Weights of a small contrastive audio-text model: encoder norm layernorm, encoder width 160.
Rows from block 3 of the audio encoder of a small contrastive audio-text model, named by matrix and row number. Rows with one number within an expert belong to one neuron, the router's apart. Each number is 128 + 32 x the weight over its row's rms, rounded and kept within 0 to 255. All counts start at 0. Numbers have three digits each. After the name is the row's rms in percent of the matrix's.
Before each expert's rows are labels from the 100 clips, of 14848, where the router gives the expert most weight on average: "strongest on" is what is common among them. Only what is clearly more common there than usual is listed. The data: two synthetic voices taking turns or overlapping, over music, noise or silence. In brackets: how many of the 100, against the usual share in percent.
# router: router (encoder.blocks.3.mlp.router.weight, 8x160), inputs 0-159
# gate: expert gate (encoder.blocks.3.mlp.gate, 8x160x160), inputs 0-159
# up: expert up (encoder.blocks.3.mlp.up, 8x160x160), inputs 0-159
# down: expert down (encoder.blocks.3.mlp.down, 8x160x160, transposed), outputs 0-159

# expert 4
strongest on: second voice: none (98 vs 20.3)
router.4 109:137128146151176157156142165093179076168135113158188159116117125118157121085112105134126166126131134079113101146114131127101116111147107133098146079115135144093155117148129132161080131083121207109170081059176121238091141132141076157083156134107162096122073154153060145126061121073107152118095133146142127165102113157114125123155132124117085153129088109151138126115116105082131188109125119131087172133125088114097122095110120237093140109168183113210145136117099160187069132119158148
gate.12 092:120180109033128128154151128162088162150125084149128087134041147128107105174128102220144108154128128162102093098128128176161128128114188148072187128130155128159128135128128129128128153137187140151107128163091125128137128161107151148128113216089129112107095073123126122122128127112128105206102124183087128128095123088116163166124103128149180121190128128134106083139128089180104191128152146174128085154142128078092128170128160159128117078140179086043099171175121174143128107184108128
up.12 085:128128161128216076140128128143148095092175131168128240109183190165123069133058152128128172173095177109075123096113167081127125190123128141193220170128174128104088144115135084128101120145170128129134096114171189184122055128167128142128128105102114128179128178122087121072128131114107128145128179091145128186128128136149128086176128131136128128125111118128128106108128128094089112113147128150128116174128116171125115128128104140100111108032128094160125128128128096128089104071113136
down.12 091:122179128128121128084070127128128144096128170063123174166179107187129176128084135128137150081153162095153128155110151182082055065128109179142122128128093086177197058150121128175128128075128128156128128154182128128097101156128178097086154128160090128128088104128128091138153125105089062125151128128116128096110129153096104140113128135126165151104128116128115191135119072128168126128125096110128021096128152185121167139128138107096169191112140128128147085128152189222118086158149107
gate.13 088:147163199128128128128139128053086054128128087098072130118112196128128083144116128124100178200128128128128128128158186128128149061128110116128158102159128096128128176075194072128076138128128164175180128128128102103115128128128084124094188095098191128171128197132128167128115090087128134128131128084184165128153174120171041120160128123128123100128072128153170069128138180128111085140084128128128128133108130139089109155142168182128110206097112131128119128184094128117075128117077128
up.13 089:128148128155124100128154114128115056128128128093128177128153128136128128161128157082128127153109128133128128128160187217046128081195098060183191128181082120128128147128167073165100133128046128128128128106128128183128128133167128131087114098128128128186123211103086118064128095128128128158186128081128192128128156136103128175179128128074156128095128131115184128083128165095128128080078044167138128128098128181128110147135159128174128128088078083128101126167128128128109144128068134
down.13 093:128123080128128142128101121128128116128128128117120150128131128128198108128105134122137180079055161127128110128119165128190128128150128182130096139128128164217057093211185172063128128128152152128144128128158132165128139157090124136136086128196186128086128128125175128163108128128100128107170083156135128085105128171088147157227128161100103103128084128168128109097128112128128108128128128123083128205114128095077055128128113177128117122128153082132141056117232128173058169128128128
gate.14 113:160144178086089115128128172128058128222178128130048108172115194164128126128102173108128159130062128128128128179128160194100175071128128073129128128184117112097099151137128128128093141056086139105124128128183128133136168095125128114096198140128128107185129155128142128057128128128100128128183097126128198170150144118128128130128079091092158147134128121134162101106176128136159188155129119128144135128088187128105163148206139198128098136077093081128090128142095128118152169100128156
up.14 112:081122128160176164143131069128128128049074156146215111101149128090128128073145128156151097123194085149135137128069084128169087203128128172128128128060149151125125128128128154128156132209198116128145128165128230112128102153136112137164061140128097158070128128174111128213128133177128156128095155128105073128128128128157128111090170162195114128129128123128094128133085128127128128116123128128122131097177128130146089141060141061124171130175168182128128179122128130129103128157128097
down.14 116:128146178128140115121123108177128128128114128125132116128128109180128128146168070142126095088128074080176058109126137118069080133128105128157128128128048130090225090133100150170128152116121128165108067179128071128122142103129127128128135148148080128128109128113044128105128154157128120137125127173154086128067128143145110128056128128085138128120188202128155209188186071072128128162104111137121189066152128150153217139164161114113172145128137128128183128128128171147128104143090128
gate.15 062:128128156156128128114128175128118128128128177191128089120134128094110103128165176128119128128227128172078144128128128090152126139134128128099147194138159128128073128101128131164183174091158097117150135156165165138147135128128095128127151128143167174076128153108162230122114168193128128110108163145071159105169128128119128128128154134206099145052128090114174106068087104075150155137128128126173201139109128099145095128085128120194179064128220200128119128175144128128142104112100134
up.15 054:155128128115089155130159106208159128092094143128128214128128093128129205124164064128128128145194118126128128128116152181128128128177109128128082162167065152094112128184128128157128149065128120151173200170128128128145093114128091120137135128128092136128131082135128114137184159128128128134055139114128131128128075129128008140106128140099182068123128113147128128128128095128182160126101065182089128072189151110139219128136082102128085123192123168128128148143128163128175170109142128
down.15 057:152142130128128113153149152128128179149182120139128097128084073128087169128184137203184143128098128128128118056128095128104231128130061124067128187128165128128128167128149018145128105047114128128145136141102097128150154128080139188128111102076128128078128178136128128094128163212128143128167088114086128196128128128132200128110120128155128128109143105128151128095177128162162114100128128148128206131128115165113128165170101098202094095128106190128069130127120128128116128128128130
gate.16 103:111129128172098128043128141106081041171128119080095154131156172161207044139124206128129128201142128082103128154128163187055126127181128101116184155124128128128144197116174079148128146111128153137135115128128090158128084131145128140068128128128190168223130167121128120103128103089128121152142057104128129128133128122164066128209128131128156126128117134128128099097138128128125069128107087128129133105128120133133135151160162152128099169105081062155121128156128128136085128135073169
up.16 108:128142069106150138188128128157128206088126128128133128128111098078050183128134090123132131075128084165141128085099099065196113152103186157138047102140196106152106082128100165098128128187169091108095159128076134088156175128128155122128094101121107111041128086134171159164128131189131128109094188146086135128128128133096192125074161165128110124139128092137070141149118128128146186120185175128119115165128103110118136128128092128083128052142167165113131106128128128111165121117176128
down.16 119:073143186128128128147127128161107099128128140137128120117106143180074128163128139128110059176171103108128128114128090104128128131117106128171190098120100101070194119067067094177138134143138086157128063208135146117142109105128111128117180128108121159156112110170054098106117130194170128128073167128130080145103126114128120081054107153157155145128128185108128127134128128086081150128144149150126196062158149164137195128128135066112165133127159151105155179166044124075136112135106184

# expert 0
strongest on: reverberation (87 vs 34.5)
router.0 099:152055113088127067141121116152112166091108107098155103154125168140163093110119146075111073099143126159087100127165128144180140164137207166104094149151140200087095165130108178111122132158173116158121161127133146098153143117143136147159078147109099090163115117094174150106157105135167129121099100161152075066152190145121106100188092137088114140118166171091067116131118164153119096155209130089122146155109146169118093110139084100099056136089086065107098091100195114110168123088098121
gate.12 094:128106162235092128128128128128128152180128168128170076127143128128052128128106128095128132093080080114128045139128061133128181125128128188128063096122103143088203128128125149156198128128166165097137126084128064119128182128128128115128107128139128105128128174123103135105128128121076128121128084169128134131091128148075088115128169128078067221128096152128122141108128164128128128128128158128082128191185087128158101192128094128128128186075101128198166102174128166128123128083155128
up.12 102:105137128053128128128151128128162087127111151148128176152102128097113128138164128177169138170208128151128180145128128148128067128101087053061172131080128102128139128143120105084095127111073139127085128159128128128128128154116121128128128187182108128128102096128114099128163198150128097128146207130083102158123113142128164146128100152166144030203092204127128128176128103170184128128128116151163106088128111128081134128128128128173128094128127163076054128051128189128140128204128095
down.12 093:121089109106128081189119100128174090111155131173157128159096054128163106115158128160072048167128128184128063143060159128136190128163129207128113177128128128074128098128054128128094128128211165121128128128138128122042128100128128136128128128109128128193056132128128128128135128188128128128128128163091092162091128186127128136128128046128128116146199172128128116141128128148153131120128158128128188125088181128052168128128141107128128128078128130060107128128128173128140128178128179
gate.13 098:093146110128135128087111168035128128147119178137084128128190132080128044128164128128154127156102128165128134132112113128122183128084114114172126211128128132128125128090085155065071155128128164119112107018221141102102109119157177128120128159073128084128128111128153128075128161080128128128247086122128158128128113142128128161190099120128128107128157128128140119146135106170103091157128131128187120161128128167136094068195128128128162086100128115128128103077128097163114126181107107
up.13 094:128065144128128111128131128124163146128128137175103084106176178084161128153150163128110154118128164180094185128180128101244098128128188075167111113128128181128163128087128107126067127225128165145128128062128172128191128110133128142165128128090131128094128063143138155149148085118128223082123125134135110097128128158097135094128128128156073152128136127137041084130092128128128090127172150081092099128145128128094084116107047108167069129128150120128128156102155066098120128128128111
down.13 094:129097158103128069169156128050227128128113128146084196128128120090162091098164183049120128105170109176155164128137128145162128138144153142128128156128134128128108128128124118149042202144179128128186140152177163104160075128128128128128128128090128128128166151104128128172185072117106148045079090128124086139128150154101128196131128128128128031113128128069128128084091128162140134147171182054146127128094092128097146093128128128128133072128157147146128128110128128194098128103129148
gate.14 117:128107120102154128082128128163044174148128067098074128128108159128075117138085128067166154027164123087078146137169244128128124124137154142118077123157164128141093137206163103087128134152102128157073149128128119209163154147128168128191136055170180191127149128105128128124128103148131120101130125125128103128105131128123137126161138165079082128131103125128127148073128166136110128155147142085148102128128106128196085140128127145056122067124101092128134085128138131143123136056128097
up.14 104:167128128128128128134139129085201128128035128128128158158152118114129136108128132164073128128128163160136128128128089098128097119128170106200181101113066128117128092116086146128074117151162082195113155128079203102109094079187090188158146151149150074071127076121111124128128180087158151184128152192124064110133112128119100128128124156199214054126124170128145166155128091098120128088128111143139128150114121112073145102073142128155119161116117141128164128128128152134202082153113088
down.14 113:188097064159081128128105139076168133128130164128128154163193094046163128096090116173071091184128128149143107140116152139128128128128150128207128128087128165128112128128128128083100112143175128128123128098100182124067128094128083143128101175178128054128063128128141163169128173146111164191114171128167069092089084152128094167152128130166174069145128169128162126144151079175149201078176128128169119172086150129128109128093128130128128173128157179128128082128128128128152077174125096
gate.15 097:176121126105121141190128179093128128128128128157128122128126087143132089137194128128128095095121099128128128140112100050128129144084128190155105128096217145128128128033045117128129149128122118128128127128145128128128128164173128128131128202061126133027128100143128126128164128147128128118106081130007094094128128128128128128063128112173077174128142128116128170094158105128128149129128185128128183128037128128055189115128128118142128094084195128128147128136128090128166093115132090
up.15 106:194099128128150113147166128104129128128069184091128128128128128157101128126128128092066083096128128148155128118131124093128128166089185192211128123090163169107128113128075128078149128128101128193128155128138141132106182113197099204128114194104128070048077128125169142110180215125204152128084135128128075084084128128128085128078103135181103149112128194128110151128128128102105173128145128097153173152128103122128193118128128128128085128128170128090151083136128132128186104109131077
down.15 099:095136133128199041128124162141126121113156128089109128128145087134107078145185204128128142113128103143204105128164128097128137158128111135128128194105128080128143116069089128165099128111118070111147126146128128047106128075128122128128193143046099128165167128128086128128080166168106128072114128164128087085128169128128128160097138079138098121128169146085128128128128159137141128158185144134128128086146134224097171108111128091128218193123148122103131132128190090092148073088121172
gate.16 120:143110117200157097128112064128125127076128128112235157150097137128101128144128052165128077098128094127150084082092128156128064156128147195143064153107128171076160105130092128118151128128166116155104115130091166137128194110156088158173087128188113083128037064179142123140123128176128150156101163182146090089128132177114064076128112128128122124151152188145083128160136123166128192128174121095109122141140151128134128128128079076070133126128139114106128106133149156161158102135145128
up.16 104:119128128192067128074128091101128131104128128117110159119148167128185128077067112109141128069063163060178092128152128163119128137175128128196126128128128128128090128134188160131099121128146096168157128128162125128155117088181087195110128050128160117181153120128128164088108128069124128189128128104255122128128095128128132083188131166116181109075128128128128120116128118124128120053128057136128094128101130143173101094139099147084117128152158128157128128137128073167136128062129169
down.16 117:179142092128078162088128147123128146123090144085106128134128169128150128067065108104128190128142128092128177128128146131106067152128174090161144081128109155146097171112128105128143128197086109128145152170107148195183093158128169164114128128146160128099190128128193171125128095092164160183099126038172128126141076072162128131131128180145151086094078070107142102083145128119094165080128119092142094159128069128160128114068124149084064119141167128172140071163099078128128117128106093

# expert 5
strongest on: music (60 vs 33.1); second voice: none (49 vs 20.3)
router.5 089:097106159147145136146176163155148099130143165205093106119162096097116179066144119155097146123156152158137190183156163117157099113115109096122099092136090109113147115148155073148083013126062175077165150085136071169074151082143093155109165149111101157125106125197142105129113164156104146105098197088117137147130127086129104104083126081126116180133110121117090134145075162075158130117088091125116107099155151136088153113131069130114116109159085146157123176091163121103138130159157183
gate.4 110:128128106113214182128105085143082112128190128110128047132003124136100164165126102128110128132139122128074101045145128188150188168128128128081128096134128128083120128126025081056187128153145128068086130101045150128128159159140128128128050152128128092128078143128128166128104128128128128127150128128082128128106173128128128128128128124155118175128139145153097062117128131146128141156174194119128128128122128062128168198163128116114122117128115124128069106131132128112154126128150128
up.4 122:162045128114197190159109095168128128128190128086179088127128144069096189195127111158128128107159138172080142077154115206169128128128149168128089063118128157149134128128083059082128099128116128126079154092043128130128128144128128119167128113185188128114109080128154129128111093128079128140122183182128128128128136135085128128128113128128103128206139137129073128128095142128134128128180229130128146128143154084086124160154114094112128128128096133128079088062152171107128164128141107
down.4 115:128128128093128076171076128128181171148158053079138128128128192128195081128128156129151110128128158094128111128078057082152195160103128151153174128100173100128109128030065153120086162128153128128128130161128201059121128098096116128079122145128120087186073060164098087111182128103128128172103118098120128082082143128120165119128128086127128094122181176128128110128160123182070128128152140156128116123238128160126128088119100100128134150097128128112128125128158118096128128128136163
gate.5 097:161128183128067158182159095092140111106060128179110128073129128127125189108130087143091128128167119162128169128090183106124112082101128122128128145157128105187128065138132116128128128085109155149184128128087111086128128128122095167164078128072128183043132140081128128128053162128071128081128160096128115134155129131147128151100143133128186119128088102072128128129128128052184114128084108139167150128128109122121121177007157128208128128128132185165134136185148128161120085131128128
up.5 095:110128114233146128128128148144131128128152102090134167207096125128122108141097128125168136123128125085178061128128117128128128156126102148090128099103144146128161128093073146134128242121118061128057085132128154128128159141137143087049181135190128127128105135130128052121149106128155100130185084110128153180128128128128111128129166151156128128128080128128171128089141083140078200129123146114128100130170040128128133143144128128128128169122128128104162174149015119128099128154048105
down.5 107:128093169098104128113139077122154152128121173128082102110160151128144156128128128128128114151058088148135122091067128117059118139140123128169177172167128086168065093128126140149128144143121128151128135186089128110128128128118181117067119106075128068153128174087134200096128128128120118166248128104111128155094200128128157166182113112189170128128091070086128124128192132118093162128152128120221123146128110141128140128128210136126102128146191128128140128158128078161086088128065128
gate.6 111:088115158119128100152184159128112096128151171199108101102177128078116111131160164156075112131153145173128166184161153102185128109098129044098098089128082125099163143116128069115078049162079161070177128128142093129095128056161079128146152180113128160082128108128170128175151165161128162081099185111096152123150118083138128108100125098127114147124128128100076128172087165094169111149115147110107143114128156139076128110128098128141104090139080142128098156087128114073155128190093201
up.6 109:078128183150143101148177158143126079128140190213128128103164128083120119120161128172073107128128128178128128188155128100167128090095090069103095105100128111128157129128118069122089064126063146051180145089145091128055145069128064115124156182128089153074128099179151081128148169163145142089105174128085148117128111128150099107086149084155114163119128128113094138161091133076187128151128127128128128099128137163069154111128109119162128102160109171131133151119127116079152128184128203
down.6 104:099148121128128140115169164144090087128137148125192154104128112111110141125160160205082075160192141177118122164178078128172184113140145116110079045069077145110128183128101054128128110169128132078151128093144196155128104082152094093120147160138152169071152106168157128147152190161128128106067167111122163128169128100169111105087151141170135088084144141127080128152085114128150128098140143157088128128101171128128128115128112103167143128163128178045120150117087128065192117128133139
gate.7 093:102121140116166128128160159128128103122145163191140120127188128073130103134128176134072128128132161170121155168138136094181128137092150102104095084106090124129167128086112057101060051128128159128194180065128088114081128063175071128163117193114128125103117128197181106162149173128156200090087190142128124128121119128154128092128120106128128161167128128104055127128084184110164086148128142132128128128176151141068114108128128104147122071103090126128128150128128137083128128181120210
up.7 091:102139165145128094128171128128168087128124181190133128128174095083128108109141169130060105128128188165128128163143128128164094126081128100128104081103095111131161150101128065104058058114065154053191173072161084113062128071158058140128128184110128131095098087194162128134128128148128184095094204113095131115128128128128084088092128128158128160164118128108062128128100170097173108151128128128115128100177126163081120128133128128160128090111128151128128160128128141103128133169122210
down.7 088:102128122128105128128195160135079100127128128128195164084128120128118141124150138215128100128194128177128128153162080128147184098128150107128096060051060128118128185130112089128128145174133118085124160118128172128123088073128108126099178143121146166065168128128161128138141186156121126135097129071128169128171082105128114128066121135171128062061142115105128091162109128102150128128133113154097128093079168103128147096088128097161121128148144181063128135157067135047203101128096154
gate.8 109:128080189207007128083155128132112128172162113181128128118112128128128128128128128128128086136117129138128165209128134134128173087143059128128099097121156079108128128128157158189128128115103166108128114104171128111077128128065073076077209140128128149111140138092074132110168131130156060128133134085083182153164110128116119105078159136135094128123128133128128131159128109120170176169058128168128128113081128128119153172128122128192085128130128181147069146165088156127128128159198175
up.8 110:128117132127128128128102135150159128085067093072125169128128121145124127053119128100128148128153184128151128128128128153037055128108136178151151144098128127128128090132135177128148209139127035160129128110128128128128065153149140133120128058169145151144138128121128124066077107113079134128154111121128128128128128159120151124124128176188131104183048128128126128082165103112128128087128082097128148128128050128180122128045128123128128119136201128138174128167153095203128128028126058
down.8 116:069148130102074128128128032110180128128128091132128138131167183128145112182128128104128128097061128128189108128053147128128128129138128128175193128170181128128128050095126128128109163077128102198128168191128102128147112181128169128096130128128100105182110112128128095107102128083114088162189128185128103128070128206128128118154117128078128110164172102128128169128178069187089128128128109132145060128128154153128128169128137117128099154128134128156170121128176128157015125128128128

# expert 2
strongest on: text has "six" (34 vs 2.6)
router.2 099:110140187152145128139129104137171088100131101187186122159106098153124135120088109144114115112065176108125094143102153130135071116107126169119159101075145111113144098097130138149112162117172112100147112086103149138085099146179066128084128141108084129142082090161057109093115121086160106111120136112102184175108167112100171052104091168150180161207080152148075123103159102117109138112116123127101078107101079121123180197072152127128156154135168084183090181184084155139090105108148097
gate.4 081:177138130161128095110182163128168046161173121128125130151136128195128128130128146133102175095134128124128112198181139159112118109128120128158101081094027116157159166162173128128128128122128128122128128132201040109144144128128036076113189128176128140128128109032133128128128085128056128123105128177179133128171128097148128128140138128091128130119077158126186125141077128170128209177128126128128128215128120092128142128128132162105128128169113106190091128112128141135128189132105133
up.4 072:128128128046194146113069079128128168143141098146144147102068128115166128128198119173155096128110143164128128096049136128164199128116128128111128193128245128128068089132077125132064075128180128128166128128128128171128128094128179128170128128082128169096128149180128118128128154128128128125158128096064136144101184126128098156128138128179128170128164101100093097128171081128128124090128128128128128110111128128091128098128128128159031086128144159019137135128104118128128074143117141
down.4 074:128165128128128154128128096115119128140128128093076133140148128128135128128083179018128101189139128171171153148153145098114128177095159128128128067132149119128128175134098074082128128215129069128115224193119171128128128160128120089148128128118128128115149132128067128104128128128128178141128128128115075112126128128128128128137217231149128128123076128093146139121175128128098068141128064128078128126128128155195128114041148128152134195128122160138128134128085112163128096077142047
gate.5 125:174132013128113128163133113097167108176114103128128116128128170128148143207128128184156135128128107078128161131101148190128128043126092084118155128126128171128149132133128155086146135145141182128102123186096155128111128212128177128145128118128128153128075164166128063191128086105104079205097128105128044135110128128104128200128128082109128128128156159145128072190128119164119086085114132172149128128114183089128073131119075147122119153143099106112092128128102130155081155195140136
up.5 171:127123059098124137174109128121128146166151072169111081133074180099128145191081113180140114119128128091135143108084165140184094083123107128088176090135156164128128096128092162090128136128164153128099124189068170104128128186153128130122086123107128181115079128189128077168128065099128099177114164087083095168104182095082173137100109110126173128128165160163092088166154092156096096069126159149128077128128176105083115128082092128128085143128121102119074175166077129117071128149134143
down.5 138:109110120134119128103087102128128128128215083128128128155166190075172099124123162130130112156128134128131094160086128138151152119128111097087154130178128165113128061052114128152117128106187161128113091128021128113139104115164071184128116145128095128146123131084117123126086117145184091156128106121170138128135184128152159059135128128128207190092155157201181129123137128104133119073185167200128141128065154128161102122113150128085087159145119128129067128128184070114111128110128193
gate.6 070:128143124128125128128203130146152074133128206128128128167128136156115128185128128156130162128143076177128105165178128128128128151145121128128128148097128136100238178114160111157128128167128167129106128109152086106128207128119103116189128113195115128203108128121160128128146110190045149085098093154128128160160175128154143138120103122094119138159070128116179128138075207150107161167143092130128148164128094128128133160128103129128255162135125108232128124134151121128174128128128128
up.6 067:167121128158116139128205128128145092128134128132148081159157128163127128199128128128139179111125065075128100159177128177059128128144111128165049130099128123128222128098128117164189174128085128138128138110191128132128209128128142115128128128170128144199131128104158128151113109097091128099106054174160158145145146159128128128128118148099107128149111150128207124128086199146135139179128128128129121164128089116128128165169169128139250127114151079210159121155128128124116128131180087
down.6 065:159097109156128081117185128128141094091124128099186183145089128128161128102177089169187128078128128092153094108128128173117130128192102128146121144149109128124128128123142116182167090050128137128209128128148128211132173128121068124100128137168140128137182085128163128128128128178122128155074128137173106128137082128128103106173128042112061128060201062114127161119102128135131181108128178157128128139128128164086128128128073110062146091078128135122128128109183094085180194128128128
gate.7 104:193150106107128128114128128048069128162146092124071088128101128089128197157106128134128164174098128128093151102111148192130134142170120080136128128128128140099109165152128128132076075128127143102094040188087118160126152124139138179108128060128120128172126211128128128128091156093103111207159193081120147128121128128160112128211127071132128121134104128194144078128148134124111154075087124190198128128103121128128091135170142199093139128091167094128128138121128134128069166132154166
up.7 101:128096136174044128128057148206205119095090175104175187128158128175128086083160146128128121107168128128151128151146108075118112114128137151122128075131073113128173128128128082128169183145111117193165207070174131120128128135128128100146141179169128155087151063128129128128128122163127128064088062177151100093142128157128128128076156128110099104103152128057128128128102132126154128178152130069082149128158128129128155128090127086150128128186090175151128103127167111122182128128089066
down.7 096:067128128077128118199128128128117128122110128152148128180077130142128085128187107128180090170146128128100137128088199095164112128076130147090129140089222122132157168128099120087161175174138172071128090161128128128128068128128128084068128162107091128128135121128153095171128121141128128119164107128049183154095177049124128135128128067190088132128139140064052090128128169167125122152104128088128128039128125139128128128090128128191170046150145128128165128161128144128129131128145113
gate.8 090:128167112048128134170100102140103089128120118128074105210116099011119068150125128192165148119152120196053125121124116144196128104059116090117080128128128168128141124144128128128041128118153128128090138142095128128098128160149128140148092233128131114128128113128123151223129128128142128189161118128094144128078178103087128128121111128123128096159130170149128077216128128128128094128128167128126129128148128128106122128128138125179101073174128146079081128114128137189109152128146128
up.8 093:118136137096156127174109093128086080128128103179092150167071119037069122128098096196128136128145128188109128128128171155181128128128128105128128109065162203118116071191111136128085144137150161155095143128092128085090125128128068154128087167175168128080090133168101128213171128122146129151157142128128130128068128117061154128128110138097149079171143177117096101201128087146128065082128128128062128085128119124090128137076097137163100111187144128106128162128086117173128166141128115
down.8 093:125128085104128128166134128148042176128167086123066117120128128080091128140198128128165128118128057128118130128128116162181170104180108066093059112162131128128128136119167151130128082105130176128099128128049073128128128124128123128128128128157128172097162132118128128128138104175128075118104163164128128100162119128128100089129139041086098128077184128184148150128128094128214128127152152168134172128129203100115128067161128120128082128128128196046060128084159129114134128146128192

# expert 6
strongest on: reverberation (81 vs 34.5); text has "change" (25 vs 2.5)
router.6 103:138107115122134176125166113088158103120121074114123123149084082161145211115107111142150146176089093093141144109096074136121197115154088138093173181132104080100144122119126097225172137094093117128091121150117135129089104137089161121102152101168124111127132195115069155184124084074090088115135125120130110143134098109090093186126119093154105113082132114132190141106174092088097109104092092164151117117127102113134136069079156111157165197159185146120154097118121125200053091129119097
gate.4 092:154167159128128175098128091067077128128119097109110094106139128141129128074091110128154128128123128067102115133142154087128128216128148178128185083126128149173090170047159133133146139182065117072108128154108098128128113128147118104128174102069179141128178174136068208149121098055128138109119128124128086128195088094128118155128062128128128108112128099128128128068131141101054143126128139128131069147128092091187128118128120174032167128160128128185130128136128128169071107128105137
up.4 097:118128101101137099148088145147162128120141124119100128141128188095128118128147150137124165157167128154116197144134131185107120080128128038128099151168149128097135124179161100083090121086128171187097076111145137132217158128119159180120083128171128158172136078095208075104087130163128150174153150128175179128128162128129128095207161109128149128128128137128128104202128199168178120123155147128137184128145171149128091142158125128181070080045113094106087159108168128128143157119128142
down.4 090:150128204135128183189171059128121128128129128187055091128126182056070128147166083129084139128130078128128143128109152128128121128128128128144128120220156094060164100166144095147115134128128128163128098137068066128146149108108112135059128174216143166150121108068090090117099121177116164158158128133122157128128080135135128128170125162132061128128128128140177128128128066104128128096129128075128137148152147128078104150197176155128069072128128157110108161122141102104128194128128151
gate.5 083:055151038190128029117128152128156102128180128118079128203172119128128113164128128118216188086128105073128104128128156128123097132134128126107100110093104128128163128088161128180128128128145172151128128128162094124128125137128163098089102142128097128128128128093128128154108057127108128110123092166184197079128128128150164084119175128082170101128128156128128128128062128187158164142152128128162063128188128128125067160128104126097106084128097128170078122078112130150128207116194128
up.5 089:128128128191101128134126126188159097099186128128128092199134120146107128128103128145218180078093128128128070164128128128109128128135128128094089135090084128128162108101163128188143131128102160146124128138128041091151125161081128128114086114124128128204133128075098128169128049128057083095128128173164190080144129120128157099090176092058128128133128148128185128128049128183171188130128128128158064147195128128110084147116095128094112128135100106153128128128128128181128128096198128
down.5 083:176115182139164194157128165128128090128156144128100131128170128082110128092142050128119232134128095104149121128133128128128102128167109128147128128155086128128161113156149111128086128128128081128128124128100128101130159105128087189128114077128101149154128121128077095090055142128128178118125156117127122114107015128128070091106035128105117150155114128148128167149087098128179128119128128071074128126157118161100128202141158111092062124136103128158096164084192069137096222128128099
gate.6 093:091137155156128090115111128128128128128200096096078128149096128128190177171131161128128128083128086128148154150128101202156128119099128143128092128176096160108128128083128198205143064073128128122199128128109128143207067093076128089180170128128128191128094128128128128128128052128062128128124128128157128128127176067098128098157161128087128173128128120203161128113100128128128210128197117097128043128129128122117128128097128109128044143129128071138128099128128128128147165089128122
up.6 100:159123097106141141149128165131128100106076128175153128117199068128062128087159126128119128167128180128101112141128176059100062147145120100081128096054169088170128128172127081128128195179125128128087128128128126128064128164128061166070094128156117128128170148145128136128121194128128137128129104119128128139141070195154149146089136128160134077181091149055093128128117152133202074164071128151128201128128076130144128169128168128128172091128128178124128161074145128099138102171159115
down.6 091:115128075167104171128109128167157166163141128135168128128128100128077128128084128164128152100128128102090128128068115110136120128082128139102128128069222128136151119078103198128190152109144211098034128143101155097128128200128165128141071132120128128128077128178128128213163074157128128103128099128124128163148128139062128174077128101066114157196120191139167154169165144128154142128068104128124128141154128085128147133060156111188128143128128128128128128197166164128155128154160128
gate.7 103:128128130146124171128138163103161128122123202100128128100124097128100128128219145101103168130128070167063146084128128128114171118092090098172126191113128110128120169128102092128140178128144128102128128128117125128123085125092179091128114128183092102149151128072128128059119166185108161138243128118065229154128138124119144175122128128198079110096069109070191128095132082130133128147128128128192128128175128128164133116128203128200128128128128140111128101153128071128128146119117091
up.7 099:101128128171128129097128128128135084200148036132152128162121135128146128154067088128111158128128174072142091185088192128114095131128122155128170090128128116128168103101128165132128128098113197115075128143128076128067128128152117128115176152128128127128073126128045129172128108044128113128128128128165055137117107128158133128128128153094150128182133128206128153183128128144143139109098128144128089150102033102144128128117121194086128171152137115179128149128073197190063119172164165
down.7 110:088102165128172128125128128128119108104093107115128128145108175114096134151088128098138125057128115068174126128179151117128052148102186128179137128128095174168150128129148149100093087168128077185107180129129193111149111128128070130184080128155177130128128128174128128162128183086153192151102128128184128128128144128093093128147128202128132130105151190105075148142166140120075128128128065119128128089167143193140169094091065128050159169128120147128191132128123118167140113045144079
gate.8 108:128128102105095138090066128155128135089158128047062143110116114129153128149172176136131128178073128128128119128128078122128200128128095101147098128209112128124098141128118113162128124081142086128134146128111128055146128091065192089149128115128120115155128113050164160128111129162150128140128128160118173092157128128191128183128201128128100109061139084133214162128128074139120128174128150128193127110152128158122108054134128080180128128142128128043175068144128128101129128089067128
up.8 111:128128171128134128154144128128123192133161128137089131029174118162062117129187187128128091085128029082183079121083075057124177128086128155172074144124144117112146123116084183128128099134171126128173187106155128092128128127142128128147115128128128128090128160128128156158128128128135099128096067216117128095128128128099158128109175087128051128074187128087166154114128108128128104128128147131132167138151165151124159045128108128125128128128128159110201091129171128128191078128128150
down.8 108:177128186094082179161152081128128128101061119128112075128085086128128208128128046114067128185118086136114165128087139128094176128154140122128219103181128128098166131132102048128128128158152128180128093195120128202152128109128128100058128151163123128075128128053081128128128109145128128130128085119094157145109089128121119128128126128145133128128128082071138128151210088094128128128087128087151172128100107148128160143148176128141091128128175141135128144164052128173128108128116076